config = dict(
    model='multi-label image tagger',
    dataset='patchworks of several textures',
    train_examples=145000,
    image_size=32,
    crop_scale_min=0.8,
    horizontal_flip=True,
    translate=0.06,
    arch='gmlp',
    norm='layernorm',
    mlp_ratio=4,
    patch_size=[4, 4],
    conv_stem=False,
    layers=14,
    width=256,
    num_labels=44,
    residual_init='none',
    optimizer='adamw',
    lr=0.00071,
    beta1=0.9,
    beta2=0.999,
    eps=1e-08,
    ema_decay=0.999,
    steps=8200,
    batch_size=256,
    epochs=14.5,
    lr_schedule='wsd',
    decay_fraction=0.4,
    final_lr_fraction=0,
    warmup_steps=410,
    weight_decay=0.4,
)
Rows from block 5 of a small multi-label image tagger, named by matrix and row number. Rows with one number belong to one neuron. Each number is 500 + 50 x the weight over its row's rms, rounded and kept within 0 to 999. All counts start at 0. Numbers have three digits each. After the name is the row's rms in percent of the matrix's.
After each neuron's rows are labels from the 100 images, of 14848, where the neuron reaches its largest size: "peak on" is the class under the peak. Only what is clearly more common there than usual is listed. The data: patchworks of several textures.
# u: gMLP up (value half) (model.blocks.5.mixer.u.weight, 512x256), inputs 172-255
# v: gMLP up (gate half) (model.blocks.5.mixer.v.weight, 512x256), inputs 172-255
# out: gMLP down (model.blocks.5.mixer.out.weight, 256x512, transposed), outputs 172-255

u.362 036:562456435569547549537550506508467467530493460478378421470534498483478505453418535518506461502502473503563464420446595454439524429564500536519477543463496445443554562502473455505392707557486533551503490522506570493509610561433443492560539452470536477507
v.362 075:547514568522492511574523509491491492525424491579549531476524556412424498498486536495475499508547536555412542393496415572549550519557509516423480506491451486466576467443387532558547569536547531494364521478508415505435522514470474540465477502529442446507
out.362 035:459526539526447491475434482525558501484529448491538603561414454529490558486526494525485487502549458608402533511509367482531482481479492552487576559624515543441410431537507561501527503491561480537439537497481448480538458518471569444507491520508522512472
peak on: furry

u.192 136:450607495547440429378536529490567462532536534453512494613451553509533459456460539597523515441505457441458563435481497461468479443501413561524567492503501420531546457570438445513413422462530508488559510565492650475584425475567453536560464480500516551476
v.192 112:563465523455479538544593497492472502575428425554474581460557451460473555571517433461513555498473501492416464527460488532545566653521583489441488545477525428445553519446469536532549555554533467487518481456579427562457543506406578481444459534511425435545
out.192 123:571511407530545517537474529518504465450538547535522538500428484490343467510556432481514470543579506473480534408465436501382488543474470496616432544533491588461415547477583491508537637511458479648382570512414463476523510499458539500532532486548431518507
peak on: wood

u.329 139:516572514506474583561517467433473413525532386568563440480544486456419476462538530565564574438540426461452429379507478417520465502530535402507492510490483389528487408513481486420524537531418487607412377443459557445495553509546466499495478488491521489491
v.329 113:517409488501457452470457534556513586528471587425462571523404574540504557500487489498424464477486569578578555599452445575487585493477455577492570502515556595463546534510556503567490482498613541476580620559526465519512456566453449466466511539535521535482
out.329 110:449498549500465509611510528513550406512471412598498432465410578558466479487585525543500526410506395458492550413442512457482448492522511500581487523530517414530503448529516465490528446467474450485493473403532496487433502471485459546502540391453514538511
peak on: cloudy

u.259 080:406538469459611524513438488505470543473542531447533424524471497523472528457535442526449511452479448530599528518486505491437407494440452501545526448551467449509442585548603546446440383503447553493533484473463525499499502507554448510490515527468490463466
v.259 105:466501542573476395440518499454542513458549531496511474575424501500520508421436548542550476442558476529460536415480502454495526413555471611440556472416547456514561404484311492518498548450561505496488508498517615458490443486459452547532500486530451531494
out.259 087:516472670533496393558520448430508499450570504429529539525541466540450520529530460456505559548506553515559559494432600462475534520519493508512470420406478465512474527494466570541533576546453519429526452506505531565482493500472465509486536553512463514571
peak on: plaid; mosaic

u.482 110:480548438470512438490528555494484455465486543512507432580500568491472456501497479581493403584575519564520506508593482519515458478538496541543527572564504447530491477557503515468449538419425444599437509462561617423473445477559504570562499503577489485495
v.482 089:449467544477514539516503470563539537406542519540441470451498446528448459479606539372491473543467479484466434574466478439482487588531537505494572542475466540517459548449550536560525598494429507500438597579489422480517539509500623535506512490498468412533
out.482 094:523475572548538449490447447464451615455576474547496500514456575490555592389522507463480548397411514482553479574513432464569557532451470530493446502422507548506556538538478510516538434478559494505569489492425472476459567473466490417432521548349511420476
peak on: plain

u.328 081:483521431480567444430560529534569487533499496471528485595478522555562448515403536495475478469505500485528500474479508561493472455471395552605512526498561545493498533558449453489522398502586467477561599522541515409550529567514450618419451445522505477546
v.328 081:382472614588489417444513466498532536434502588496517452544519554533459532382537545502490430516534459531523487494495490476518575465499467565491539496507501523516479448463478479544472466442513593527461466505450533503504407445551502493500511496446484531471
out.328 064:514470491540407390527527520487527515391433497509491436480426487544492503410560462521573421464598506544552510488505455517471540463443511606506550538458529442509507439496460509501496536508519558487508569497622487522485448464554471549553539545491406452470
peak on: plain

u.266 042:441526413468535463476453518486571444436562517521465479581482486559505583520471504465492538594498532475584493417412549472487513444555508461536424557534499488463475517515484402546452535500537540521522448508479532482587467575535515480451519490553540508508
v.266 060:517514577480486424521495526487502495536436514512509539526501514476425530463471568528558480422528499499432525455466395512564600434515503552423578476496455459444601438444439517500521509501642484591512478487495510482487512474449451518439459492496475499519
out.266 038:526431528496561450561395484430563550465479447540526491551389400485524538566523539425585442476527451482511523477548499446479451505435510539561581457548498564532564564518416519515457476554478561576515502458551490513514454503522584437534445566431506454532
peak on: furry; mosaic

u.401 112:524425444497543450449449520492531559580532439440538425512470468551458572574389531512605487464427417480515525449541478563492509403500571501567464642396510480517550425485507512470537509424563474558505409509525562501491526474527455548508608420495516553475
v.401 107:505526508519456491378495563499460554487437512479449489385459555442562468476485512465503392571483517594472556520562466458450485496503496528436546394573488495526533499620583534504505427479492439577398547478497569529445441483593491497576445524489544527545
out.401 118:463532653515470435524540502467510447447541476481494588473611457506471512435560584477525555485518605452603451569350483476541533483430420454513500504470526516478479476403466487573424578492533485489481488552473519564517499563485507403529480497504460447462
peak on: studded

u.373 114:475592369546474499419541538546437477466535426404480476510526607504546464513468576423489452528429456492434406407495540471479485518497515498590551442605547584523537500594497466449452485437589450602495489490501546450529517548614462452522521418515566480510
v.373 107:515466447470565490541523385435443612519550546428512527550506472460507473523413512497479502534508509560444541486439518478508507465523520558433548397435443424495533470538502528424505471431526491538529494503543580464491484568458438545522411539523507541554
out.373 094:568546551466553516501484458541541517445447627502586480514561502495515527405421459431427468514527437457475508432597393428543541492594495495426419474510456510449543548530525524443512425499437502491481491526426485382528515486518599491399517464467545568452
peak on: dotted; studded

u.176 117:423459475528582479489420517496551470496553429516468387427488524608523483443569516547476532446496393528530490461451458425418450429464465428513486494448499538533472500486512406499511526511493549496503444509476501489522574452511488518627555532503522485516
v.176 095:507647515531532566552447548512388545532565501525521532508547564493476442557562512544459455521500519581483492523576485520469495569559477528447518587568543579466441512506499524558501516521515480486482522582463494480565362487542510542452490498544492498461
out.176 092:483511524523506533409453444579423614488585496437543556529538377535536489450532484495557455558525525460509459584503467478516429561528513542452492563548495474550442471492542573509440513494485476466469610561471521429540443554535630581487448474512477472433
peak on: plain; cloudy

u.71 066:469456519514521431476535524516519514516514462430455484508491584560513491415557519520468477478540489519497487501418448483391590408434430512484463452435527528514461501552489493462464528504566510475448505509440513404592452548518428547519519457478476554543
v.71 126:477570496578597541473490492600450515487486496533477458497529604530485480543489480502416424491458511393518500522544492536482478546480495475557478560623572611503488563556526510495423493483484421560491578527432520463599437509580575529505448419483484456380
out.71 122:489575460539600595532492521594358498494410538536516556548606482492566548601441454476517446491435499391496495510518541530533521538511506476524498566604543605510467591501528534485500526484524360479496627538416508480560440466576549478490422417516510487404
peak on: plain

u.463 114:518537456457506473437497629456445544527580459453496492585507581468613494526466528504511490547509441631537513516505598544459480416458496586424502445474536514533531419617458502527438418472554489521470483535506543473495463524521432503503505514513514540518
v.463 105:551534534418511542548520406521509436575458543488572549462535541459502523545482470525490550500430541402500549413537477532563479497517526441503448564520474427466486531513539565378514499508433492429521493491526506500504567507502438472437430510547606541575
out.463 122:444552542529472504505622470556532503517513539519507521571503501516425464506324509468433503527464526345445401470478524466469421437580481474526492545427432523447451558525484509541499495432541445470558555501453514564493501494429599495507438435482511468493
peak on: plaid

u.388 128:510459486479383483486479445516476469455390451469536488436496471498521566450366519481493441543487558585504504481536472501549623479488488488453522466588523453508518482540480457518462452525594511534383521487575564446513519360489527473508443538485535512580
v.388 123:470495491453592483465467558439538594436544603520492458543490637470481453519612556468535496593557450487428485529508573502480431545528532511562540464417446529515509556472585524475524454382410478515564458464496462512483545598544476531450540518511513502489
out.388 141:453486597530534452607517496441445479562539422433442505489653422555505540514539472554547522504467529502643554594399551590424515561494457513540502538442568444486505457450479586526524608490446504405403452529453448495484431540505515567544558544515441492439
peak on: studded

u.190 088:410516525520511393437463582441554472442531568463511476525504475545606504464516601490524404610482429481499525518427620528419469448410476552512558468467543507524450436537504577534496490450526520489485548586487506458471494582509517503418561476470572485525
v.190 092:483464468530532482534539492473549433514537503457485499494545438620540508454436440419481536523481515452527484503511589460486490518464515472569414399477546495496398473532470464403538468504515468416484484435443481480488474535434418512483555435474486477480
out.190 089:541461453519558541559562468494580472461458521470530462425606460532540470480522419497501581506467498467489484452569570442512501562535549397468388426446517508502452556508483461452573549569450543445478462426472487486454550525400521439499525490490502458507
peak on: wavy

u.162 116:472568470551542552517523484529580507483502523424489458490519535561572412474560550545480513525481464395524593465518553467437484465474448496589508492491525553733521526546481486377413484503485492482526520530330506523515496530442497380478438385423482508529
v.162 105:477513455546501583445476428585451474436572526510442481518562438507525513512386463529503517446496478434508394596529565408507486498488541435489569532630468535448410526524495498565528519544461583563550489477573543380506521416548625545498412525506465434541
out.162 102:434553475577505545479531460530447478432505459456502483467469492456454487527417482529555550520479578430448484545447516494559491491539522499532544629634404475519503533490438551521487524541443471523459484533504486494447455326574545494548433514441475453568
peak on: plain

u.490 089:425561577479458408478463563539464478506456553508540479490520602493552502436532503576532518379463427402496512499580489456435489436480473522470493412574460527597631534555514461497450408492461523498508542452430474453571486515596515494499565485471561569484
v.490 107:479540486505588475509593496619480432521490447467494494493596516617492514512535496477427569476443470424499454433469536466474462531376491477605417508554605507524522514539523409375487470499612499552484486451495478447578508495484538483492502424467432529501
out.490 093:461469363512559543457608525568543512433485437474440481511587466553530509566513540432428509554436448514463492429517515437556469647523485483555522479520554562456490554502537438426559482460531468546552457494516551437439519502507496437484550488499436435415
peak on: wavy

u.42 101:469589518521570529479506514566482507457554527476488521573570501506359463520512534524370423534509521492572561487472433530414451526483421513511413551563541563513469581556493492511411630420478466548426485582442505450608438532550554564556450454489458502415
v.42 106:537488467456547549471511442561408570564509483430502549521563520454557483513482530421455494515450521600387461512458446552496429544526535489385524554560477507517552467568561555489514487444498520652443590574570527494627492582607552463464431466519535525552
out.42 099:501478521421503513511475479540387516674525508498529526561502490492564450518558480489471454434434553570523499474436468569580520594457511479500555529566521502553464420559564461463504442429493436577559534467556581445542553506580450534500388512544500499446
peak on: plaid; striped

u.52 085:475574516504545504565538510435579496538468542487491514538467634452524530487587559491445449560489458484514525504462573546514531483509481547527520478430466547560425435507502493497536536414577451507442454487429550524458532509495406513472520500491510451538
v.52 082:484473525518471408463544450499522525508507628448508474552423476458423407473499600443494447512542520510464532547417415503482544506526511563410434524463454518534507448492471425524486593435527496526438553675504480477599585531532559564525511475438499541486
out.52 071:496509549520465522480546485418475527415575613501499480542518448494566539456506508396562471645542481561439432553498518472467559599517644531466409435510545504511499493515458520475548514525503583511441490475509508443514448517476502513479452590483470485519
peak on: furry

u.82 122:497508508457581544537442556467496454558604433420558514503527430555516478489452530498454509477455424502565530517400472552434413541441403534500433526508536519518432510496566570504466527482529502390389509578450432557497500545521509496472563563460515545443
v.82 115:426489470436542468490498475488471482528635443439478520527511424586556478487431545459434512472481459525552514481360474507440447500445417533508419523499519515510451490524523501521459560477548468441436508622479477509571492559537503528548543477488475541436
out.82 128:539510564544521560482496547531505505486423544549527509537510531518466494526465474510568450504512455591446475478539470505595484436568536458441606403456501479530505396525403494508527404488513575433612603519569535538486461459463516490506437525574541511520
peak on: dotted; honeycomb

u.442 091:481622523554509491473429526512450494543612592485557511617484528489416522496470584562475471439499529510553492486457522521522428397471490471472511528556462496530489478613558481483495505465514515492438535590438598372581505526607482681479469474510639537450
v.442 098:347518538544533427438445529512455510459531464510462418609392580493505464466468454544505426447566485437567522463521476472491451426474488610508522454621513478520472511541486459484482465457513456577559524457535614493471465481562480517519497548482519454470
out.442 093:521532578503559546608563490452431423513467569565558488495581545524497457565502442445552525448452414452453481426560588496426465494452556464596503523587503487468475472554586509454499542556406595518416419421510496506603529522571527507472463495480485463489
peak on: dotted; spotted

u.63 092:459494444500518640554512541466520462519503433504500440519479514547431488490473481555386416505517387429577515476530462551415468510465436546495416596555567542470453595510573502455453587457481465467445493453442484480472499514509573556491587503441480470366
v.63 096:434541457474548515559519494589461470507493490485484511532536446526459508509571492495441396497449475421605523544481436476424458539554422519516454530562532590503439580513584530503508641435529425536419544543410453467533523496552534560497497458510512452456
out.63 091:428479494643493470564519370514520523506516476541498519538501505469417486486526403594544562481542517421450450506584489479555543435481500484460560478419481435481546417520467440524533490475572517506582556479572540489451525475439488542554380515485513438501
peak on: scaly

u.126 129:586501477533512477546574485490543448508460382438575550450437482509479473459549435585557529454518473401514560470491438497540424520466507490521536558524583446520541580554518506315515471556479510529553508409532503452452539525464456464439462443475511529514
v.126 131:408510523511483496402414489511503577437623593540398509526537488478469439507481603395469460552554520576461439566460550467427544472537444529494494454462430608513512502464456452625450609435546520488479477645512480519519498458556548510572589525540463496491
out.126 159:472449461584392428432486521525448561447511376494435501456432465547518448494567535486607498476501498417515472576467471473434463474489548609466577488624529536519536506492560479502503432401530467556545534501561492532450432537632537539524499501525502468411
peak on: plain

u.154 079:421481475493503446500462505476547541485513571474423459549478580584588508440588520499465456541522424469470550497484504470437554513480484524498507427426497520576504498521602487345375485345480505487506447450380556507493549589488433428574553503489466505492
v.154 083:516550587663567567473487493517473492457543537510540483518531537493502500484461467487512487547527526443465498502455563506510324496508388498484502533565516534446461497550438563464471437479442538497359613530449548371550418512467583582450438420436424533405
out.154 061:529496476574552520533450565523523523523549496495500558540484477434563520512471405566444461567514513524409605423478485614503421545519456497481488487496542509516449454507501551451520532505415458563441659478510541429463454506493523540553515552525526522443
peak on: plain

u.383 072:434581484478542447519524523539565504517470578440535476515496468608478417502546490558510466490484521408571557552582497473470509606475416544567426523510569504617445567566447497438488543507484405522492483511467500514558472510467434507537477424457462474510
v.383 093:494524518511592533529510512499483495569431566476518481552471561559500507487570535517447476533472500505532545453533485560477393565499439503491452536504462540507512499561547529435494518496518470414357591584367470491526476596463526558474504360487555517497
out.383 075:438509546465478529436440468465375558519466597549416514553534553507502516428506579518494476546485483649435524586563495523572590461522508539461544403392452433401606447460433485499480529513553525516507492456558569473534470472437473469510489598545505546523
peak on: plaid

u.165 112:488522398501552552423422485499486561518536538502491456533476531544509374472501494524424486571552578545500468525504521534525434479393495419490436530551507573498479486580536511461422450485573499507390575580491555380564416522511491545481461436452570501512
v.165 114:508470445476587494452509448503505595498586568484499530487430481475537469510532483478441515533534512549507492579441419480504403541449504473411516552401504511503507488527506544481494520462520533575458515507554549436521502563471491547501417466501441483559
out.165 111:528468491436549462404449537536422573517634414491424482500447458434554483510512477510455507533549464609441490607448471470559496452443556519471499435367428444503513445497482520566557454399581482497485414419526475581462497507444435484471540477571481483607
peak on: spiral; striped

u.157 117:395467524523440394474485496457518548467539647462433470506395490542542445416465513491460452536527434552481512512466543473423529453499528503484532451433477513527577509514459486518507438431436566418505508536474499486486525576510449538504551509513467549512
v.157 105:403442492540474477497515456521521551445503447547421456500537469627499421462550521506507468534550494515518498519583481456455536528451504537544486508467534484495470482478483443487504599489492547495488512429421475506496460466468572501606520463473399552411
out.157 104:528435475470443462447421550515562533487513448430502507542452413467607438484460532560493509421538501508511504466496472454543514446536460615482510437507500389521496461480493513582529502508484421547554410529565560572487538509534448517545552518417510469494
peak on: scaly; brick

u.391 129:415573497474486446498438470482550493557590542389501507534475473557538400456507541556427496465473477453548507474446447481461475482501403483504451503502485533559526510545522467481421507475494531447480531683411509453622494520583487559497486454437578583491
v.391 123:573505501470493557536560508520441473536429443561572565442510483421424578561499402468527569509444547480470475514517440532580505584526576421486505581466491453456486529477524573502556461574490489560515487440584469544433551526444543475417456532547511436577
out.391 132:541518636508453461400540550530499463439455554507546538527586460525528538447380522479408490445504484517429457498527457443576473433536536506440552426452456500501437528521470436494530449544456418475555487426511517495473428467479533476462571493519504485501
peak on: dotted

u.352 099:371491488444488468399517461537495571473604682464409482603521446548508447442499527448499456530476438501508504563448612455424526525529531535496473461499520494530470459572518524521473576403483529471539445552445522500648531538516564498506522529549462595464
v.352 089:484518539484474559505448490479439543442612549533450527597538486475516444481438563473441472480490468594506527562432536505516521486481516597521493434653499468515421432551529566535517556416430541481509514474497537476460408468608538563484543551520510530399
out.352 093:504475505533527474451513506510572478413382437480498475406547482469520472471483524526550501485538518446495505511492468531490473440464473513513570497578450530453506407454440467623455461488415546559524522528553426509493460462454660475609518452442462438461
peak on: furry

u.177 078:428565440538492414387468519527540475524528510448534509590476559541551448507466534508559516552536503419480501416544527409466464429490482508445565402486501539549521488649490486382427459421582446568598461512486576436523442492498447470471471442507515521517
v.177 106:492507466610552472441619534504495466440513611462466511640488570499531554519392460470510485581511442492447519505565547470521485484501492538466567409488518495489498471555373504470485418461499469534520493456526612490460451459413470480523443500540449504483
out.177 100:580555590483587515548534474500475558410469564386534551548605557497515535544523436475439486582475466496476492498534588488542516609553546472561580434463555473490508504525465464507529473566387545490446473447501567513502519538441534459535399529540498493527
peak on: dotted; spotted

u.395 085:481500537552453412494536502476597409467567448519464548452489492558485508351509604492465495517524373519465464421412430471431493533514474479498492465450597561475565485486475449511507613547540564493435451531447504373510500542464454553487579497502501566481
v.395 083:452491428461547537433503467576476531387526557506496470496589485538580479486491463462541383545462518493498430597627515499515475475481526512586543419566461539491403511511566478445493436448453550612565484497495541455497492406545572504558515521530493481533
out.395 072:556490520485475559461505467515424546521469489437566481413578398459571497512380423454480463522416640489492467540606481520520494565497470445452429494541495432475541458562471622449518401496403530518538503557566544419545568461567481484522492458484465507522
peak on: triangles; studded

u.485 128:485589456486476517503466515489461521502647550410532533608446498489528441500477554515431503463471492470474451557460432470479396551454505463510461530498474532537513529606486490467400511462501460552479537616534556452582551526569469528479407510470553527524
v.485 093:562553444505543527547525547471509419513475487586544494462458578474480575565499449505516539615498546462496468404555642553554429489547542446575450534504515525459458469522478538415546475558584493481461465448486464502421594577440430516441525440533569423543
out.485 099:512508516448605458521414546470534448488557488566449513579528417456471478553455620406560522500457445497514451534508496444531505431522508473510466471505414560491454511480533387558556505586523490492609491480513559501473481514535489549550553475444538399518
peak on: dotted

u.349 072:413559538481519459509539501482530508480458546501424432510524539500557474408509567594445511515495453472510571448516498526386545431556408503493443396472453527502544510536451486553454493488547466437454538550366497467553496544483381557554497458445506580420
v.349 119:525533401440543542498508423472598515430540627398548529522541425501607469558444439461522470648490579473460500561573509551495440511500489509549493484486498498501506508534484563388488452453377503552479563529525534458520433534443577484485430422472517520528
out.349 124:519508527439591502506514483546513525480537604431586513580552509487557521476442489514402444556492553559513520468568482502556503533524467477545374436455489472560566531542465551500524533467407527514465487507483511433510483496429509430524472491471510556552
peak on: triangles

u.361 086:457546570502497512409495474456419534479550648549428449527465567520490443490489541492495543486598488626506492546481582441471518450474518513489555380536464484458431421523510449540499508451500591419538385534436514478473522464572446562494498513535507508465
v.361 092:530451490567433475562493498456607488573398391479505440404423518477493441492545501599469452523503520564494589428530401557483443425493425538499483609522552486548615498475562441431503536482508473489370522530523473496463507500474515526514570427433557508459
out.361 080:572524555496436421542478461523627495606405422551588497506447384467448486463628345632485509413528521456580442471581441558538509533502487437481477579427579436508541498488548537442499534508498445443472589497518522472529550463482571510456508483455415505525
peak on: cloudy

u.510 136:367482564558474429426562477475541462466501534466459413497520552574461458409509441490456414542527443529461496434541540464460515518492494533543534400501568469574453454485471414437495519469502578529482447492498558430498530467493458507537562493452466493523
v.510 114:573527520442524570527537567518421467518471446494554567450546476415447530558523531411553540532446548480460432480345481525513480599546545488530444572532537485434514537459512598513552530529522527539488495510546444535519528623523568473390450489527511503551
out.510 120:566557578492473543490442523542503560460509502582566594577557516459412437467376571535523523432513531432530460468445487525508441487537444515476315531568508511528506520477477450506470526583556472556515503536470435475578482581455466441456529472416548570476
peak on: triangles

u.168 068:469565460454463539439494523539639525457439600417426429523482491496455441507515535568600423631546501502471521467451533475484475497556451563513573448607515454525478411511542478528484526434478511469576465624486513483557437537487587525500518456484549491485
v.168 063:510562544490418501527544473511532518525444598521533476513549519440446455460469579580529490570555517603364505408453455569553571541564525465497548407539363461444562385452470551547508520495532533518412484559473461489472453501537510549441496487497527548512
out.168 054:495484505433459473505533457538550466514424494540529498438363452464415503441542512540489425534511484474519533456538433539489472536484507471584525512489497641514546454533562481514551474507437527524512555528501472403540451498490556526451542441461427583478
peak on: cloudy; mosaic

u.158 109:535535527438541564541536448527467437550457676438569493496515609492511564516574484515485503616448553492540530521619489590505496504523530443488479544565477466479481501584623562391488489457443504546475508496482564493567530544567465542429414507483582505549
v.158 103:435480537559476447480538527476505517475503472525384418487534451531533460486461502448548457503585520571483474466498503483475537521502481533475509391569559560534557372438368408523519535506579463523451485527500459487491480434463533458596562466432398478454
out.158 104:521439471516451442461588496505524523427481471497528511477474495513496533551505443599574473519526551503438551468485612448556446559458544594436450540501428474504489516561443509492504478456635639518480457465564461485472532494424535514544482484595411440576
peak on: wood

u.425 131:537573469428508569529434551490557441471478581513508444514508528524488499519503524467526424593479489415513404537588555489509528541561526487547425514591558606481518573483493458550509489490513471514566472493503449507517470506575544471400556522520602450501
v.425 127:509430462564486455515474406496480618478537510465411532543469476445627445468553505546455524442553437579461474536481466447501507463524493526399614414395412456508561468533477453465517505469498501541476540474543531478498548508417469518589434498480509505550
out.425 148:470543494521487513601494512423536469544482551481513440515514527574457542436508477471589561462461410409518487497499408462544479610528529484520524500476519479502533470461533487484481459564390543548543528616457502438512454460526581531524490487455490493489
peak on: cracked

u.141 076:374571462419478414438454583475503496549495500527510404546588565513547465538467529484545540544457465457596504396546489486448544457488455532516440471502562494572542522538525529457511479402440477444541437542466546478634473435577481534475491474441570531438
v.141 108:498493459484522501494546479485553483502577546388487501482543442595560485485478508421467514593460513475466453520484543469467477554469530477552402390479556520495441457492500486454524466502544519413447526527445460500563486587465473462478492402421521532536
out.141 100:511462436508553509562587467492509471462492560426509486505597415552562479520491494489454490565498497566467501441559566443549500584503540441472398410458495505527498506520466457508593578533465539427457489504458467477455502513417506449507528454500456478498
peak on: triangles

u.21 140:441474490510516441511469552456512547493598536438527532505400457475539566479529451498459453508493433491510511515367465471462466501489466522447501537411514522514506547514476485539483569494486524506463449549501538469531595564444434491544496514527481478538
v.21 102:540571498495453464564564569470530364559435408551550516483553548469497546578468495532531525507493581484521547389488541598530591456539487511516499532593546445477532470481438536513549549550583424505451449455532488544464492461457413473471582452548516455514
out.21 123:447441440524520488528513480557541425505479479480491477488572442502468473537524481558524503453525447463474450396608606489420499433604503461439527495619529545501500446482440526463544578518533548551543466513545502495467530551517607510522535434445524427528
peak on: cracked

u.382 088:425554489463495437477434569415525519490582495519461455562467463542456472435509573547435555537530470576510541479510495443437507460504426624469468439468537564542524385564438550436483492434491532397418447523456532503490471546539503526557494423472439575492
v.382 086:502522483497552450496635495484610417500533554438534514532600498510566538514452461450483554555447517394480525460497586505523518486471478504534432420475541450484489473478433454378528436489571545472557435459500536487536531505393388483456488486498542533508
out.382 076:577534487469585492524517524521559473484480526481546497511622569468527551552517503488415599532456501499471517391495577504566484523504502386501412424471501469479463538532439484460578494589509552503454500432480559500500470550426440426462482511496554491544
peak on: plaid

u.67 104:528475513597569534490572594548514470515503435486505488500572518499464570540458489488509478505492471559514511416495611559423432501483457544512443502534629555511476466527415492503474517502644496477454481478437448494490472537432544498478624416500420490433
v.67 103:509493556488494509362497400477510563520626486425567530470514481462431429504425507486437514562542566589491560481448465543483411492466453474457466509511489480495466405531464544473485486465548653455391480518514544495460477602489483510475479393529482625504
out.67 102:558526480515479493516484506501502402457449555513463469464493490513603481545494447563520471446517433480439495517652539467541537494525526530501593479497441507526563561521524455538502480496441448347551477558482454582367471452532592507479524487469498414518
peak on: spiral; rings

u.142 093:396503477553575493531498472450496500507574519552458510525509505544522414538610479511478586532493517532481448517534498539471503510433547442490453560533545570456520418497579499449319596385457558452486473524483476425599367520605556426505554536421488481452
v.142 067:525649543515565531514485531437428419451481527584462504506581607547493450549443487534414526616515562554412437470504592527527452527448497461543478486636449485398517464500503523419337500457530514426412515481505486479513452541499475496499428472488573468475
out.142 087:575508560446393540424513549500436465473525419534481544409493533458483559474431504519467460428462442469511604513453486542503485492450451576486574466471532498486484557535483520453571444541400479490465560416477550566488608526452540545601537496606448533495
peak on: spiral

u.180 118:301455485514433413366541496535529550422547516490445418474510514604563434418553528493490445477544415504512475549567486450410549458466501529490520416506516505538416453469514438517498438478509581534563434483470513477519516464501476505581499483479462508522
v.180 103:546480519503506418513540528467488521465566516394476547473462448545424477494513563435409462556497526629445499420380447483517499570476489521554474432467586518506550475517537513453528572454476539555367509522488494511540504615474465485465566418473465511505
out.180 105:546511551511463529439489498573568512476482506580568520530468528484475459464546463549542513338561454410583474547551550488512472507487464514489481531530450462542421555470462491468425467513506489485491489439559541469472501463421518510514501524507470556517
peak on: wood; woven

u.7 087:477560504478501490405543405507572470451542567445499524551515508491506456542458641503454471579455469492445532455443500486440484431492484504461575439520477497531484421548482524516450516373604599507461486584480568497548422565594570541499425437471528533542
v.7 111:507556481432484538544476509503458474550487512500545535612510535471423524507477634492501504510487477497530477407472455512499486541537465495418466548503474530522497504519514528538482569505628466515386509603414487526554470604525490501461432475516537516505
out.7 100:447499494423481515487504482548408473518529558623420464493482589477455521511508673445437481525540521629475528478463495508561570466484506489548474498470461517462549413492540504537493573482591547489449434537476478515487527520488531521497604465547491529550
peak on: plaid